python train.py --weight_standardization=true --scale_shift_norm=true --steps=13500 --weight_decay=0.1 --adamw_weight_decay_other_params=0.01
Rows from block 5 of a small class-conditioned image diffusion model, named by matrix and row number. Rows with one number belong to one channel. Each number is 128 + 32 x the weight over its row's rms, rounded and kept within 0 to 255. All counts start at 0. Numbers have three digits each.
After each channel's rows are labels from the 100 images, of 14976 (inputs lightly noised), where the channel reaches its highest value: "responds to" is what is common among them; "colour at peak" is the nearest of a few named colours to the mean colour under the peak. Only what is clearly more common there than usual is listed. The data: short English words printed on busy colour backdrops. In brackets: how many of the 100.
# convs0: first 3x3 conv (model.mid.0.convs.0.weight, 256x256x3x3, standardized in use, each kernel summed), inputs 0-127
# convs1: second 3x3 conv (model.mid.0.convs.1.weight, 256x256x3x3, standardized in use, transposed, each kernel summed), outputs 0-127

convs0.209:090125143184102117111120134127132129129140046161118080101116142122159158174130120147156153156148087094152119124131148147175134148141110115125181133101097140129088120131078155164118115188082155148151094130172097124062114116160156061146154146120134153119159103109152128168123131125086199116200133177134211126106101118144117147135160133107139127111185117150140153052131109142163135103149
convs1.209:128124121130061180133121126165137094232127091134126127255111145077095163135137143143122123112131155155126127133110140127125117134129126147138125134133123107134133117208122132088024132107124160144076131174114089222192135167133126166142105132100150125085131133125215105128139161095134105129132102148129089125145170121141165133136111131129143129221065149124135117179150126125137098180135
responds to: grey ink (53)
colour at peak: brown (59)

convs0.247:161143111104128073087134072123207162112145162109081151122086212153092167135187108137107158133065105104109111112117122148140101158143095123142129103111078144091158081144158151143174118123109079106147125141125130141064164150192100078107060175148099199120146118055118124153107131119164128156100120170139110126123127128121107114110157143103130157123101132084103129109181076156084092155074
convs1.247:112123119156148155078120128102132096188155176133119130161137117204130000127121107141133127070130137136130184131144038126116135136128129108131123132146118136135131129169132129160072135159124121137051125111119158126137120116132132159128147132146129128138241104126031128072134158071134136123130134092125144100132089126084150130132115026136103125190173130123090114098255080130123139113171
responds to: bold (77); yellow ink (35)
colour at peak: grey (44)

convs0.44:081152206163125188114185104139163175164106113134130126097137167108126073084156132125120141145146097086107093156059067149103112136124146112172144148066129102125111074152119115116107122142128129181126139139126093110110111123106178148123150102114060166112117212115101110100130105123125141116130092076093109125126169109108207087129152099109119073138083161095112093146183119089123197160133
convs1.44:147126122120121063167118122116099112075074158132118120206099162141146176135077255159150121162132149122123102132124112125122084134133127139126127133137124134132133129080122134000118131140124107071076134104138203033141138110132121112102145132071155121145161130125141101130135139121132123115131130151128054103156138129159171131173130101133131131164089104127143170092058069114147086135140
responds to: bold (76); red ink (34); black ink (29)
colour at peak: white (37)

convs0.82:115135165158103087172096155155134113189112091169131138109098178135184188072145088148100111107094120147073125101146178178108176134083146169098165113079158135088096183119076074157161118085098151131163147128093089095077121119088144120175176115167120109198179125188118160071131133182103087118101140187160099101122163165101089128169123111153146149126125126100125082131119123138099131190170
convs1.82:160123117131142167118119111159152234000143065135129124100180113134140108135110155133113124095132131057127154134118134125118171135129126157131125134135124132135134127204152132089076132154123124141138132135076142148168143125134127165122129133090143129076114112124173139121127047152137158131131116093128129186118158124062170135151114112135164129209113159122171141078000171130138129126129
responds to: grey ink (40)
colour at peak: brown (71)

convs0.169:123110123146181115112102141120197148049143123147138142073111080090183197132103182114133137107122104090098163101100157114086085112168147089117089137114131106178037103158131105161127125117120124115087120126082104164079167133167120119217111079090159133149135140140171173107075070163150088133128154162109178109108156139157124129156076172155144110146101143128127129148165093145171107103103
convs1.169:128126124133160112162120122084139164107000143132135127152109151161131109132151127166122119171130119194132103132119127127127084133129129132126126131133130122130132136074120131166153130100125056113080132131159042091139125099131131146118118129153117128149099104127097135186122073217131071128130082149127071132130154134174117128127139157126157129032150123125153101066124070119125176123143
responds to: grey ink (30)
colour at peak: black (66)

convs0.197:116112212144133119152120172155105133182195158090123132086130045118127124124104152118184126120102057127113157140093101088116083100118100117153104167120151131100255156083141093167135116121125132127120108130108133126146171079114160170137158144173162117089224148149169133111113129141083118099118074135085112119133165122137084110115102076162112120122132151136115135154138174115158143118112
convs1.197:109127125105072167077139135114132123099157113137140111172129169224164115143176158095126135124126118067119122136145145132124164128116126156113121138124113103128136121127063126153126131163135168060166144197130109111139077065125121106174153115188102123138055126114137155160125093163144107114125148148131130133108208122165110139090214150132161134100098152123151125198083079125135160103104
responds to: grey ink (45)
colour at peak: black (61)

convs0.235:167098078123087145089072141117130132188136170101052154126187122104093134065135145179075143111124136139167134049104156187111089120173101174121088100115126140170095101175139172148129165127143102168138077131158129064092110173170163151123100149116099144120136108200108121110144146123106106173136144131111209117150083119062113135094137114152192167120183071141142095117139127094166141111135
convs1.235:151125119132023159124123129145077091066127115133127119146116118229107173133157073138152124151131128100123097135150141124127120134130126090130123133136125114133133167067137132127120130159125101128187132100076171060085138124132126159146114132151148132117087112125198144126139103099137167127132123152128152105123111124120136133149122212133074125198081132124217115175128061123131117130145
responds to: bold (73)
colour at peak: grey (42)

convs0.119:171097095167147154138106134151136151110126115119111123108137099107126121088112126188092147169124113150140086159126090090109180108150155129118112134112115218107090122128126102084149113086086135110138156148106178096165086057173162137069104119158122136126061119210140136106178115149117095145147126107113157130153107139112098109100141041108225174084095131211160102092110156122119148091173
convs1.119:137133134133125126108136125153157175214149183129166126089146062154170203129134071147124120077107101190136107122135156152153057121126142116110153126100151142115127121160094142123094124135134120126093109080081065133113110100121143127167165112160098155085130083139119120157114143125129081141127158157122104118153138154079137123100118247129105142159079116138123083190034108137110138076123
responds to: bold (89); grey ink (57); white ink (25)
colour at peak: brown (69)

convs0.142:139144113135150138103143129113154117128134137087126076101141132183134072142093195137096163131139161123142113145107109092125092133159146136109165197124142144135118064140215150128121141132187168141204141112123082145146115172151138121129137110108110098111099137195128129080159128126122052160129096134090166123052126119128071130147109155138162088137165121186175114187081135137168116137145
convs1.142:120124115115165155125117116123128197033064117136121123117174126153085141138179097109111120173134141186121155137098134121115111138130124130133121137124115174136135128123108132163170135058123057115105132096107221088108132110135122134124100134149149126179098116121112151125144096104140141120132165136129050155141052121151190136144114075133191123097132109120056128159060056110136137137099
responds to: bold (75); white ink (57); black ink (26)
colour at peak: grey (56)